python train.py --dataset="numbers of one to four digits printed on busy colour backdrops" --tokenizer="char" --encoder_patch_size=[4, 4] --decoder_fused_qkv=true --decoder_positions="rope" --decoder_tie_embeddings=true --muon_scale="original"
Rows from block 4 of the image encoder of a small encoder-decoder image transcriber, named by matrix and row number. Rows with one number within an expert belong to one neuron, the router's apart. Each number is 50 + 10 x the weight over its row's rms, rounded and kept within 0 to 99. All counts start at 0.
Before each expert's rows are labels from the 100 images, of 14848, where the router gives the expert most weight on average: "responds to" is what is common among them; "colour at peak" is the nearest of a few named colours to the mean colour under the peak. Only what is clearly more common there than usual is listed. The data: numbers of one to four digits printed on busy colour backdrops.
# router: router (encoder.blocks.4.mlp.router.weight, 4x256, trained with AdamW), inputs 172-255
# up: expert up (encoder.blocks.4.mlp.up, 4x128x256), inputs 172-255
# down: expert down (encoder.blocks.4.mlp.down, 4x256x128, transposed), outputs 172-255

# expert 1
responds to: the digit 4; length: four; last digit: 4
colour at peak: black
router.1:42 41 51 65 49 54 51 45 35 48 51 45 48 48 47 49 37 53 53 57 53 44 54 21 62 57 62 50 62 54 39 49 74 58 37 64 67 45 53 51 69 48 50 43 55 34 57 65 40 38 54 48 53 62 41 52 52 50 49 27 28 37 64 61 47 46 57 47 35 59 51 59 42 54 29 49 60 38 48 29 49 57 50 42
up.18:53 52 46 40 38 50 51 62 51 48 58 61 46 48 33 58 54 47 53 56 50 55 66 75 50 68 45 60 58 59 56 58 48 44 43 44 41 52 36 50 43 54 45 45 76 50 52 42 42 49 46 56 37 53 45 68 55 39 65 50 51 53 35 31 28 50 58 46 36 51 68 50 32 56 52 41 34 32 39 45 56 55 56 42
down.18:42 46 49 67 65 41 57 49 53 45 53 36 53 57 37 62 36 31 77 56 48 44 54 59 39 44 69 69 50 69 32 70 50 58 38 57 52 30 59 45 48 61 54 44 38 48 60 50 51 51 25 40 46 51 39 53 58 67 54 61 48 40 50 47 57 36 41 49 47 41 55 42 50 59 56 34 57 43 64 38 54 62 40 75
up.19:55 44 51 34 41 57 41 48 48 39 61 57 60 43 51 36 58 63 51 51 55 50 43 69 37 41 50 38 45 41 48 64 52 54 49 49 41 52 48 60 40 38 43 54 48 41 47 46 56 52 52 54 65 43 54 50 61 53 42 64 64 34 54 45 45 32 65 59 54 47 39 49 55 51 56 42 46 50 67 50 54 57 58 39
down.19:49 44 60 53 45 57 41 51 33 39 58 33 56 38 49 48 45 53 54 47 51 41 63 49 49 54 46 53 62 46 68 54 60 47 51 75 39 56 41 37 75 63 40 52 56 53 58 65 72 45 40 70 62 54 42 57 53 57 65 57 47 40 38 50 55 43 47 47 51 74 41 35 43 62 58 50 61 54 60 43 54 45 55 39
up.20:42 42 50 45 52 51 63 48 62 45 57 44 55 50 37 47 43 54 64 49 48 33 49 38 52 44 39 53 35 23 59 43 48 41 52 67 51 48 56 44 43 63 49 48 48 45 48 45 44 53 52 34 70 54 48 59 44 62 41 33 50 33 59 56 62 35 60 34 31 36 70 45 50 39 53 60 45 56 41 55 51 57 55 56
down.20:50 33 68 50 33 72 43 60 55 44 52 58 53 14 50 58 57 46 50 47 69 54 55 60 54 59 51 47 56 52 58 57 50 45 49 61 50 36 38 68 44 43 46 52 37 42 60 52 68 44 74 39 42 48 30 55 65 50 35 44 46 53 34 64 36 60 55 58 50 56 53 38 46 50 70 48 50 57 51 49 60 74 25 40
up.21:44 64 41 62 43 34 51 41 58 55 52 45 59 45 44 76 46 54 28 46 42 49 36 62 37 46 65 46 40 63 56 48 47 45 45 56 26 48 52 51 62 30 25 48 59 59 43 41 42 44 46 46 55 51 57 57 45 45 36 57 62 59 57 37 78 47 52 37 43 66 52 60 53 45 42 34 47 42 36 38 57 56 49 51
down.21:54 51 30 44 58 53 51 54 41 73 64 42 43 62 54 45 45 54 36 44 46 35 31 48 53 48 75 33 39 46 36 59 44 45 52 43 63 53 51 48 50 51 68 52 77 64 73 63 48 57 36 43 68 28 38 50 65 58 50 31 54 65 51 44 40 42 62 54 47 49 37 36 48 42 52 70 53 58 55 49 35 81 55 44
up.22:40 51 52 54 45 39 53 51 56 54 52 52 53 37 29 62 57 31 50 50 53 55 54 40 57 44 40 44 58 59 47 58 44 40 49 57 36 67 55 41 41 37 54 39 44 69 72 47 40 40 39 58 57 44 51 47 68 44 55 46 44 49 52 43 46 32 40 59 58 62 48 36 68 54 57 42 36 53 64 59 50 36 57 48
down.22:57 30 60 59 28 57 63 61 43 44 55 51 59 44 51 46 40 43 51 53 45 38 51 53 54 55 43 75 61 57 47 65 70 50 48 41 44 67 49 51 44 39 60 42 34 63 63 46 37 50 62 57 46 32 57 55 48 47 50 37 63 34 53 56 40 52 44 45 52 32 57 43 64 53 66 47 49 51 34 51 53 49 61 39
up.23:58 42 58 37 60 62 61 40 47 33 48 54 43 40 49 33 40 50 34 43 31 50 36 49 60 49 39 44 51 37 61 34 63 31 49 55 53 56 51 39 57 51 46 56 37 59 57 50 58 57 59 54 31 44 40 47 62 55 45 41 67 55 58 41 50 54 59 54 37 50 46 42 47 56 49 58 54 62 64 34 56 56 55 70
down.23:55 59 49 51 50 48 39 50 42 50 37 52 32 38 49 56 52 34 55 58 55 65 55 37 46 35 55 51 28 42 58 34 48 43 57 40 44 56 57 57 65 16 51 63 41 50 49 44 48 55 57 28 49 68 54 38 52 52 65 45 40 52 74 51 58 59 53 54 47 57 43 49 37 72 32 46 60 35 51 46 36 55 65 47
up.24:55 58 32 58 44 61 38 48 42 50 50 42 47 43 56 49 50 44 55 42 44 46 59 46 59 59 51 46 47 50 62 66 47 41 50 61 40 43 58 41 38 28 44 42 61 57 25 50 35 69 46 53 49 42 59 50 53 50 42 52 60 37 42 47 75 54 35 59 41 44 45 46 35 54 48 62 53 45 61 43 37 78 62 47
down.24:56 57 44 56 50 46 33 38 62 43 47 38 59 47 65 51 58 48 38 66 47 43 42 51 55 37 43 48 56 51 54 45 58 35 64 58 66 60 43 55 63 57 46 30 45 47 39 60 53 49 46 52 55 56 46 28 45 60 49 49 41 69 67 63 48 38 54 40 44 48 49 66 59 45 45 58 72 50 50 46 50 48 46 53
up.25:68 55 21 58 55 55 47 37 36 56 46 65 45 57 48 79 41 58 51 32 35 50 47 46 59 56 46 47 60 42 36 40 61 55 50 57 50 44 51 59 58 59 43 45 57 42 22 49 51 60 49 74 49 61 50 60 48 58 30 55 38 30 48 50 68 36 37 66 44 44 45 68 56 58 73 35 51 55 40 54 55 61 57 46
down.25:46 51 36 47 51 69 26 56 66 64 46 41 47 37 42 53 40 60 60 42 47 21 43 56 37 45 76 57 47 39 42 56 53 61 57 39 41 46 51 47 33 40 43 28 52 55 35 33 59 58 58 60 48 57 27 35 58 58 41 54 48 45 34 51 38 55 44 57 27 66 49 62 24 46 44 34 47 35 58 71 50 43 38 49
up.26:51 36 45 59 59 45 48 35 49 35 33 51 35 53 46 36 44 58 32 53 44 37 49 53 54 50 41 31 53 43 53 52 49 35 46 55 63 39 47 62 48 50 50 49 49 63 56 38 46 60 56 47 45 36 42 46 41 47 54 50 39 54 54 50 69 40 47 47 47 42 37 55 52 68 45 35 49 42 36 46 66 74 53 43
down.26:53 34 32 26 42 45 54 47 26 56 50 57 55 53 52 50 52 51 52 56 53 43 47 54 43 43 59 56 43 56 42 37 50 49 53 50 56 56 61 45 60 42 59 30 53 61 37 51 60 72 47 48 63 48 46 46 56 51 60 55 34 26 54 56 40 58 45 38 33 78 60 40 34 62 31 28 51 63 47 45 57 39 35 46
up.27:53 36 33 67 66 64 41 53 35 48 48 48 50 40 39 55 47 61 61 34 25 63 61 50 66 47 44 30 61 38 63 37 63 34 49 37 62 57 61 49 50 57 25 35 46 44 63 61 43 46 41 63 53 51 37 48 61 45 43 52 48 59 45 81 44 65 49 60 54 36 35 45 47 31 47 54 59 56 61 48 67 57 43 52
down.27:45 44 37 55 66 49 46 66 57 37 44 63 57 33 62 47 60 47 46 52 48 52 49 51 42 46 71 54 51 59 46 46 47 64 70 62 65 47 55 68 43 43 48 44 49 55 53 43 38 44 47 42 28 51 58 44 36 62 40 37 54 62 40 38 37 37 47 60 49 43 55 45 47 58 45 59 51 37 47 54 62 55 34 69
up.28:56 52 53 49 43 57 67 55 50 39 43 61 58 52 47 48 51 46 57 45 68 59 59 42 71 52 52 43 44 35 55 44 55 41 52 62 45 70 39 47 41 39 37 55 65 37 36 56 47 62 53 40 60 36 50 54 48 46 53 44 45 54 55 53 34 41 64 50 48 47 62 61 53 51 65 54 47 59 63 46 63 66 52 47
down.28:64 49 56 52 20 53 45 49 39 51 63 43 40 40 40 50 56 48 74 35 45 35 44 39 34 57 42 36 65 56 44 44 88 59 44 39 65 30 54 49 60 43 57 53 47 47 70 29 61 40 52 53 56 35 53 63 67 41 68 57 46 53 38 53 61 40 44 57 48 35 49 53 44 43 61 63 33 53 31 58 71 58 53 48
up.29:53 51 54 59 38 21 39 51 51 49 64 38 45 55 44 60 43 55 60 57 36 45 67 54 56 63 41 41 29 39 63 54 54 51 48 60 60 41 27 59 49 58 61 63 48 45 52 40 45 56 59 38 50 40 41 57 48 47 64 46 48 41 63 41 58 58 36 59 51 57 58 54 45 55 59 56 36 46 48 34 51 52 77 64
down.29:55 56 58 72 39 46 52 62 49 53 47 51 49 51 48 64 37 68 65 65 58 58 39 60 56 52 43 54 37 55 56 48 62 59 40 44 30 39 48 44 58 60 48 45 69 58 49 47 56 49 48 49 36 63 53 51 40 37 35 43 49 40 52 30 49 55 43 55 50 54 45 37 38 39 32 62 43 52 60 36 44 29 57 46

# expert 0
responds to: length: one
colour at peak: white
router.0:53 44 62 51 54 43 43 50 54 53 44 70 54 40 62 45 61 56 48 29 60 55 56 49 43 63 53 51 70 63 56 40 52 51 68 55 53 53 47 49 51 65 38 53 70 37 38 20 60 41 42 49 55 76 51 53 46 45 36 39 54 47 48 52 46 54 52 55 54 50 65 44 41 54 58 63 48 80 37 56 48 69 31 51
up.18:44 38 50 53 35 49 57 63 55 48 38 50 41 54 47 51 55 63 38 60 53 49 49 46 61 62 54 44 48 47 42 66 40 52 43 30 46 63 29 69 44 57 60 65 32 52 58 46 25 62 56 35 42 50 40 58 70 42 41 35 40 64 51 53 48 59 32 45 56 41 56 45 59 55 46 46 41 42 59 49 50 64 45 56
down.18:66 49 45 47 66 55 41 61 72 51 60 29 52 63 48 54 50 34 33 43 50 47 41 65 53 69 57 40 51 42 36 49 49 56 45 53 48 36 28 42 38 56 43 33 47 52 61 57 62 60 62 30 50 50 37 56 49 67 44 60 39 19 47 68 58 48 46 61 40 60 58 59 54 47 50 13 57 71 38 61 56 50 54 42
up.19:48 56 45 46 68 51 47 59 54 40 47 55 62 38 47 43 54 62 60 52 40 41 37 36 66 41 60 50 49 26 39 53 66 55 49 61 44 32 68 50 51 36 50 46 66 59 41 42 55 44 63 34 56 66 50 58 48 60 46 42 42 46 67 48 44 50 57 64 44 60 57 65 22 42 50 73 65 45 57 60 49 36 54 71
down.19:62 42 61 66 75 54 58 41 46 41 57 38 62 31 63 49 51 51 33 56 44 45 55 49 51 50 45 51 48 42 49 64 56 63 56 56 74 59 52 38 75 57 61 57 56 58 62 63 49 40 49 59 57 49 52 41 56 49 40 50 41 48 45 26 46 50 58 43 68 51 36 51 34 34 60 37 45 35 53 47 47 61 59 38
up.20:39 61 51 51 49 43 53 42 58 64 72 64 43 43 29 57 48 69 67 33 57 38 35 58 49 49 49 43 65 44 36 51 44 38 49 54 62 54 38 57 47 56 44 48 49 43 51 53 56 65 49 64 49 23 50 44 64 41 48 30 44 48 48 47 45 53 39 46 44 39 58 63 35 61 55 37 63 51 58 64 59 49 47 45
down.20:45 39 49 32 46 58 52 46 52 58 77 45 48 52 61 37 47 34 56 44 45 61 58 57 42 49 68 59 52 41 49 48 56 64 44 56 55 59 71 65 57 43 28 57 54 33 49 55 45 60 42 58 32 53 43 36 61 72 65 48 49 44 44 56 34 62 61 45 64 54 52 33 64 67 35 64 44 35 34 29 63 53 47 57
up.21:65 53 36 44 57 56 48 65 58 23 62 40 55 59 50 38 38 59 41 28 61 50 50 50 50 51 52 36 44 44 54 58 49 54 50 38 50 58 36 51 55 72 42 52 30 39 60 50 51 63 55 50 44 49 43 57 42 48 40 48 43 44 37 56 51 48 62 54 50 48 38 50 57 37 43 50 60 45 38 45 42 55 55 45
down.21:46 51 67 58 35 52 61 62 34 54 56 52 54 39 44 50 45 47 56 52 36 60 43 59 35 50 56 48 57 52 25 59 39 50 72 59 43 32 64 69 57 63 42 40 29 65 42 34 54 46 59 45 44 38 49 54 50 66 49 49 43 37 66 41 60 65 58 57 49 41 54 42 52 37 55 62 58 52 39 47 54 50 37 53
up.22:54 59 59 54 73 41 48 45 55 68 47 44 62 42 27 50 61 65 39 52 41 66 56 29 59 51 40 33 69 53 49 52 60 74 42 46 50 44 64 49 48 38 50 55 49 61 33 62 60 49 46 48 42 62 67 39 58 44 33 52 34 41 34 50 46 44 47 47 46 53 56 62 48 46 32 48 50 51 55 64 29 36 59 67
down.22:50 66 54 51 48 57 32 69 45 45 65 39 62 43 40 57 66 53 45 69 47 46 38 42 64 49 34 40 53 48 56 48 56 50 55 37 46 45 37 40 33 57 42 67 45 42 48 35 73 50 56 46 45 38 30 38 42 49 54 39 48 62 22 64 64 48 36 60 47 39 49 61 31 43 46 49 69 38 49 49 71 50 28 46
up.23:52 55 54 70 69 54 46 53 33 46 35 50 55 51 49 45 50 29 63 56 50 62 49 55 45 69 61 38 57 50 63 61 38 29 58 52 40 50 68 48 55 42 45 61 39 40 49 43 47 66 54 34 43 42 57 49 31 50 60 54 53 57 45 47 23 43 49 44 43 55 72 28 31 35 32 52 58 53 54 60 40 56 55 55
down.23:50 52 51 60 33 39 49 54 37 34 38 47 45 52 59 53 54 50 53 41 54 57 39 64 51 52 65 55 58 65 57 51 38 49 57 45 54 54 56 49 65 49 50 44 65 63 28 63 41 62 44 45 60 54 57 44 15 67 67 53 50 66 55 68 60 54 48 53 41 50 51 62 56 48 43 49 47 51 53 56 61 43 55 50
up.24:57 62 46 66 39 57 57 28 47 49 58 47 50 53 41 54 40 53 51 61 63 55 49 44 52 58 43 47 60 36 54 59 47 61 49 47 53 48 69 45 67 63 38 68 36 44 44 44 41 37 45 50 54 58 57 49 53 40 74 46 43 52 51 54 62 51 56 52 40 46 72 59 63 48 43 39 42 53 47 57 44 17 55 49
down.24:41 63 51 41 23 50 45 65 55 65 54 58 47 44 36 48 34 53 72 43 30 50 44 53 44 49 61 53 44 49 48 27 47 60 42 48 41 49 55 49 55 61 42 62 55 51 42 69 59 40 53 50 57 68 50 53 49 50 61 71 52 51 59 64 61 59 45 63 43 21 57 39 49 41 40 59 62 54 31 51 40 40 59 64
up.25:43 43 42 75 46 48 43 55 59 73 50 68 52 39 56 56 32 50 49 45 56 44 53 42 38 29 57 59 37 45 49 61 49 67 45 43 52 45 52 47 68 56 65 29 41 47 60 57 55 49 53 53 45 45 54 48 64 68 49 45 67 43 47 55 65 60 64 64 41 53 67 48 40 45 56 40 48 62 53 39 49 60 57 57
down.25:46 67 52 38 43 73 50 49 47 48 52 46 47 57 69 44 42 48 58 63 58 76 60 42 60 55 42 55 47 47 54 40 51 54 51 35 32 46 69 60 35 80 56 69 40 55 41 47 35 43 44 59 49 57 40 39 46 45 39 42 57 47 49 54 47 69 48 56 39 53 50 62 57 39 56 59 51 33 37 38 52 38 46 45
up.26:36 53 63 61 32 34 32 60 53 75 44 54 55 44 49 53 48 69 68 37 51 49 45 50 54 36 63 48 62 51 58 42 43 41 45 69 40 44 67 49 46 46 47 34 50 43 58 47 61 52 67 37 45 51 52 50 63 38 31 38 69 54 66 37 46 40 63 44 54 65 44 42 48 36 46 70 53 68 49 59 52 53 63 71
down.26:57 45 41 38 78 51 42 47 53 52 54 43 53 48 49 48 55 57 49 28 55 55 43 56 61 56 45 48 52 61 37 40 67 52 61 41 57 54 44 29 29 61 47 40 61 65 78 43 55 62 66 46 43 63 49 55 53 45 61 49 55 51 46 41 42 35 54 28 47 51 47 44 61 38 52 52 51 58 44 43 47 68 43 43
up.27:40 59 41 48 68 62 47 34 56 59 53 65 59 52 32 46 46 51 61 51 51 48 45 46 64 54 41 50 47 39 45 47 52 39 57 57 42 52 49 58 52 66 40 37 34 47 48 42 60 48 41 55 75 58 47 42 63 42 65 41 58 34 44 56 41 41 32 48 64 31 27 60 45 64 51 51 52 52 44 49 62 41 55 47
down.27:35 44 65 53 78 51 48 48 38 51 65 52 35 43 75 57 32 47 45 37 45 67 62 44 50 44 47 36 45 66 48 47 34 50 49 42 59 45 67 58 62 45 48 46 48 53 52 45 56 54 59 50 18 44 45 49 57 52 51 62 45 42 48 59 54 46 62 49 32 47 45 50 50 43 62 39 33 53 43 58 42 55 33 46
up.28:44 43 41 55 68 64 42 54 46 51 47 53 38 54 42 37 64 45 55 44 61 58 47 38 59 38 47 48 35 39 31 64 55 47 57 42 50 48 55 53 53 38 41 35 47 59 67 38 59 44 51 49 40 30 46 53 44 60 57 74 55 52 52 56 58 41 82 49 56 49 71 43 55 43 52 42 48 61 54 47 36 53 47 36
down.28:47 68 20 41 37 53 44 47 33 57 49 56 60 52 41 36 67 48 63 44 53 55 46 47 42 49 41 54 39 51 37 49 40 49 46 41 42 48 55 38 40 64 41 36 53 52 50 29 47 53 49 29 44 55 54 41 55 61 75 52 65 61 37 60 46 50 46 61 48 42 54 55 49 57 57 64 54 47 57 35 66 52 41 50
up.29:64 60 61 51 34 52 53 57 49 27 41 41 47 55 71 52 38 39 49 49 50 44 48 51 43 40 50 53 44 43 51 63 37 49 44 65 56 39 59 38 47 47 57 45 54 58 47 53 52 39 56 38 40 52 54 57 47 70 46 24 44 51 35 47 59 54 30 49 58 47 32 49 53 59 30 47 57 63 37 43 43 39 43 58
down.29:28 44 60 45 44 54 54 49 47 57 47 55 59 55 55 47 47 53 66 69 34 61 64 24 36 52 70 66 47 45 32 61 50 52 54 25 59 67 56 55 50 55 50 31 45 47 51 56 59 63 54 49 50 64 49 54 51 55 45 51 42 66 46 52 49 52 48 47 50 42 65 57 39 34 38 41 43 46 47 46 31 47 40 51

# expert 3
responds to: on a plate
colour at peak: white
router.3:51 56 41 43 42 57 48 46 54 52 49 48 47 56 58 48 60 58 57 57 34 48 53 65 33 56 57 41 21 41 46 47 62 50 57 42 44 62 57 51 42 42 60 45 46 65 48 36 62 84 37 57 55 35 54 45 49 58 52 48 61 64 33 46 59 65 47 44 50 57 33 48 75 50 45 50 43 52 60 52 53 25 50 43
up.18:64 48 53 57 51 64 30 37 53 58 51 55 51 49 53 58 46 59 67 37 43 54 65 58 47 47 63 40 45 86 40 52 48 50 42 40 42 63 59 42 51 39 42 53 43 54 57 37 58 46 50 47 54 51 33 40 42 33 65 42 39 56 53 41 41 50 77 60 52 43 55 53 55 63 62 36 38 53 60 29 55 47 41 64
down.18:56 43 53 50 35 53 72 47 54 48 51 56 40 42 64 40 57 69 28 36 45 58 53 41 59 46 32 30 51 50 35 54 51 21 58 41 69 33 52 53 56 54 38 53 45 27 40 57 47 61 59 44 25 67 62 40 45 51 27 53 43 52 49 52 55 60 45 38 49 50 48 36 39 45 59 28 50 41 53 58 62 40 36 44
up.19:43 46 45 41 72 33 49 58 54 40 47 46 49 51 50 56 32 43 41 43 39 44 34 59 53 49 60 45 63 43 47 67 51 27 52 78 46 56 40 63 46 52 43 42 46 56 50 48 57 45 50 46 51 47 56 49 59 64 55 54 50 42 73 50 27 60 27 49 65 50 59 41 45 49 44 39 49 55 49 34 39 42 41 40
down.19:42 52 32 44 64 37 56 37 53 50 51 44 39 71 51 52 65 40 47 44 37 45 37 44 53 46 63 54 61 49 47 58 53 51 40 54 64 37 54 51 45 36 58 51 41 53 47 67 41 40 58 62 49 33 44 48 45 43 51 25 56 62 51 29 61 38 41 59 33 42 50 37 46 49 39 30 56 51 32 36 46 44 62 52
up.20:63 52 46 44 45 69 64 45 51 48 42 61 44 57 42 57 54 40 30 54 40 43 31 42 55 44 42 48 45 31 52 55 57 33 57 46 52 44 61 49 49 43 52 62 36 47 34 30 42 51 48 47 35 41 54 43 58 48 44 56 55 63 45 40 43 38 45 66 67 65 44 49 41 60 53 30 50 58 42 43 51 55 58 79
down.20:59 55 34 46 36 52 53 43 63 57 39 68 51 56 47 53 49 48 52 31 65 37 43 41 41 68 35 64 52 37 50 53 59 53 35 61 25 53 60 50 39 49 41 33 54 32 46 50 54 52 63 36 44 56 38 67 53 44 46 59 44 44 57 50 39 42 55 40 60 41 44 43 51 47 40 64 51 49 52 29 62 54 52 52
up.21:59 51 31 16 25 48 41 50 48 58 46 41 57 55 48 54 56 60 63 55 42 38 52 50 37 62 42 42 53 53 40 50 56 48 54 55 52 50 32 46 52 46 54 52 54 63 43 54 51 52 45 69 57 69 45 56 55 20 36 47 47 65 39 62 67 54 26 61 44 45 52 51 44 52 39 60 60 46 48 47 62 35 51 26
down.21:48 55 37 40 39 46 43 38 47 64 55 37 62 57 26 50 48 56 51 45 45 40 55 51 44 51 44 53 52 59 46 44 59 44 60 62 60 59 65 65 60 46 56 68 60 42 25 47 68 61 81 53 40 47 57 59 56 58 47 42 56 54 62 59 44 61 28 58 53 53 35 38 46 61 48 46 45 58 62 43 56 43 51 49
up.22:50 41 49 60 51 50 54 33 47 46 50 49 46 37 64 56 55 49 60 43 55 57 60 53 49 46 59 38 46 66 42 49 45 51 49 43 60 45 66 54 59 42 41 42 44 68 67 34 39 32 50 38 38 65 30 52 57 43 71 52 51 41 55 39 73 51 48 62 64 38 53 38 70 53 49 47 56 57 65 72 43 49 55 60
down.22:52 44 44 51 47 50 54 62 49 43 62 35 37 54 49 43 32 55 72 54 62 51 64 49 51 38 52 45 53 54 52 56 49 41 53 54 65 49 56 36 45 40 61 59 52 41 61 56 45 44 50 51 44 60 53 64 28 46 51 58 60 61 43 43 51 52 34 47 55 48 49 59 59 85 61 41 55 43 57 51 60 33 54 55
up.23:50 45 55 51 64 41 27 56 49 43 43 54 65 59 58 47 43 54 57 61 55 61 56 51 58 59 59 51 54 47 50 55 47 58 48 53 42 55 31 53 52 70 47 60 85 50 41 52 48 57 53 65 45 43 37 47 56 65 48 53 65 68 62 46 48 46 17 50 37 59 58 51 59 30 32 40 49 42 53 43 54 36 48 52
down.23:51 58 55 58 56 54 57 47 52 40 46 57 48 57 50 50 51 59 64 56 56 68 43 51 58 44 53 61 46 52 32 55 61 48 46 39 58 44 49 56 46 51 40 48 49 46 28 55 41 53 46 56 52 66 53 48 45 44 56 47 60 35 45 69 56 48 25 36 46 61 42 52 42 47 59 35 46 50 64 66 48 33 62 51
up.24:45 61 64 43 61 47 57 34 47 65 48 56 42 41 55 48 42 56 53 63 52 50 50 66 44 59 50 32 53 48 60 69 39 42 54 81 35 58 44 60 33 62 34 40 47 54 67 39 58 48 61 42 47 36 49 52 61 58 41 24 64 51 49 58 26 54 48 61 36 49 51 59 49 46 60 69 47 46 49 67 39 45 44 49
down.24:53 56 73 34 80 49 56 45 59 40 48 56 58 56 45 56 51 36 24 53 44 49 39 49 61 47 42 37 55 71 40 43 51 55 41 47 51 39 52 46 52 46 75 52 39 67 33 50 39 67 62 60 43 46 70 48 55 74 45 40 49 54 33 65 48 53 50 41 54 58 56 43 54 47 67 35 24 45 61 61 48 71 47 47
up.25:57 40 44 53 42 57 57 65 50 47 62 45 62 44 52 63 62 31 44 59 52 45 63 53 45 41 67 50 50 48 59 55 31 50 48 54 39 45 48 44 52 37 65 43 64 53 55 38 50 64 37 54 48 28 58 53 58 58 35 42 35 65 50 42 41 39 51 52 66 34 48 45 25 61 65 51 53 84 44 21 56 46 62 67
down.25:58 41 56 55 30 51 67 56 48 45 38 42 54 61 39 41 46 52 47 54 59 38 59 53 48 67 62 59 45 45 56 47 66 41 32 61 52 40 35 43 64 43 50 34 45 60 48 45 43 60 38 45 61 34 58 40 50 62 54 50 51 68 42 56 48 61 33 46 61 56 65 57 56 25 56 61 56 40 48 45 62 55 36 56
up.26:39 43 45 53 71 48 46 42 52 59 45 67 59 61 53 59 46 40 44 55 69 51 40 68 54 50 71 63 41 58 48 55 61 55 49 57 29 39 49 62 45 29 62 47 69 47 47 43 50 46 47 51 46 46 56 42 41 47 54 51 41 54 47 72 55 46 78 57 59 27 36 46 41 44 81 41 52 62 47 50 66 39 40 60
down.26:39 67 48 59 55 41 52 37 60 43 49 71 50 48 46 43 59 58 43 52 52 50 58 42 46 60 50 44 49 49 36 53 39 46 63 41 43 49 50 47 60 48 52 37 50 57 49 35 50 57 39 36 34 60 55 44 43 62 35 61 53 42 52 69 60 51 46 53 64 45 59 47 73 58 65 51 61 41 49 45 43 40 44 51
up.27:52 44 45 46 71 34 65 27 43 57 61 48 48 46 53 68 54 59 56 51 32 57 32 39 50 36 64 46 50 19 32 71 48 50 53 55 52 56 57 42 55 69 54 53 51 75 64 53 43 34 60 66 60 52 44 55 43 61 36 52 49 49 71 52 47 57 59 64 46 34 57 51 63 62 47 48 50 48 43 37 39 40 36 53
down.27:52 59 39 45 37 57 52 48 48 51 48 39 50 39 49 65 54 54 56 47 62 39 46 47 43 55 25 46 65 44 56 61 44 55 63 46 53 69 54 54 33 42 50 41 57 45 61 51 62 45 47 54 57 42 32 33 56 55 60 44 49 39 53 50 43 42 43 51 63 44 51 34 66 54 46 56 44 63 36 60 44 29 43 43
up.28:49 48 62 46 58 46 38 58 47 45 40 47 61 52 59 46 42 87 39 48 46 51 57 39 44 43 57 38 40 59 54 58 43 35 64 43 63 53 52 56 45 61 54 59 44 48 30 69 40 35 46 54 66 27 66 50 43 48 69 52 44 31 41 26 46 51 58 38 56 43 72 46 73 38 51 52 40 68 35 53 47 63 39 43
down.28:50 46 52 57 58 40 58 44 40 41 57 47 40 48 35 47 46 43 39 38 50 49 43 42 55 56 46 51 50 49 45 62 45 50 57 63 56 55 50 43 23 53 45 51 45 52 51 56 33 33 59 69 49 44 57 49 48 33 70 57 51 45 49 56 47 49 60 47 41 56 46 48 61 59 43 69 56 50 46 72 39 61 44 47
up.29:59 45 50 58 56 51 40 29 43 54 39 54 54 41 50 62 38 52 52 39 52 48 56 55 51 59 60 21 52 80 49 49 48 36 48 39 66 36 34 52 45 53 42 50 49 48 40 53 48 51 53 41 60 48 45 46 38 49 51 43 37 57 67 44 83 37 49 66 52 55 47 55 57 35 62 38 50 67 58 57 50 60 58 55
down.29:43 49 48 50 42 38 78 60 53 60 39 24 51 40 14 52 51 57 55 55 61 46 38 54 43 45 63 36 51 53 41 65 48 38 46 61 73 33 55 44 26 53 41 44 70 48 33 41 37 45 50 46 50 54 65 65 37 38 34 65 51 40 48 46 43 48 29 48 41 42 52 38 54 41 34 53 47 66 60 47 61 47 60 52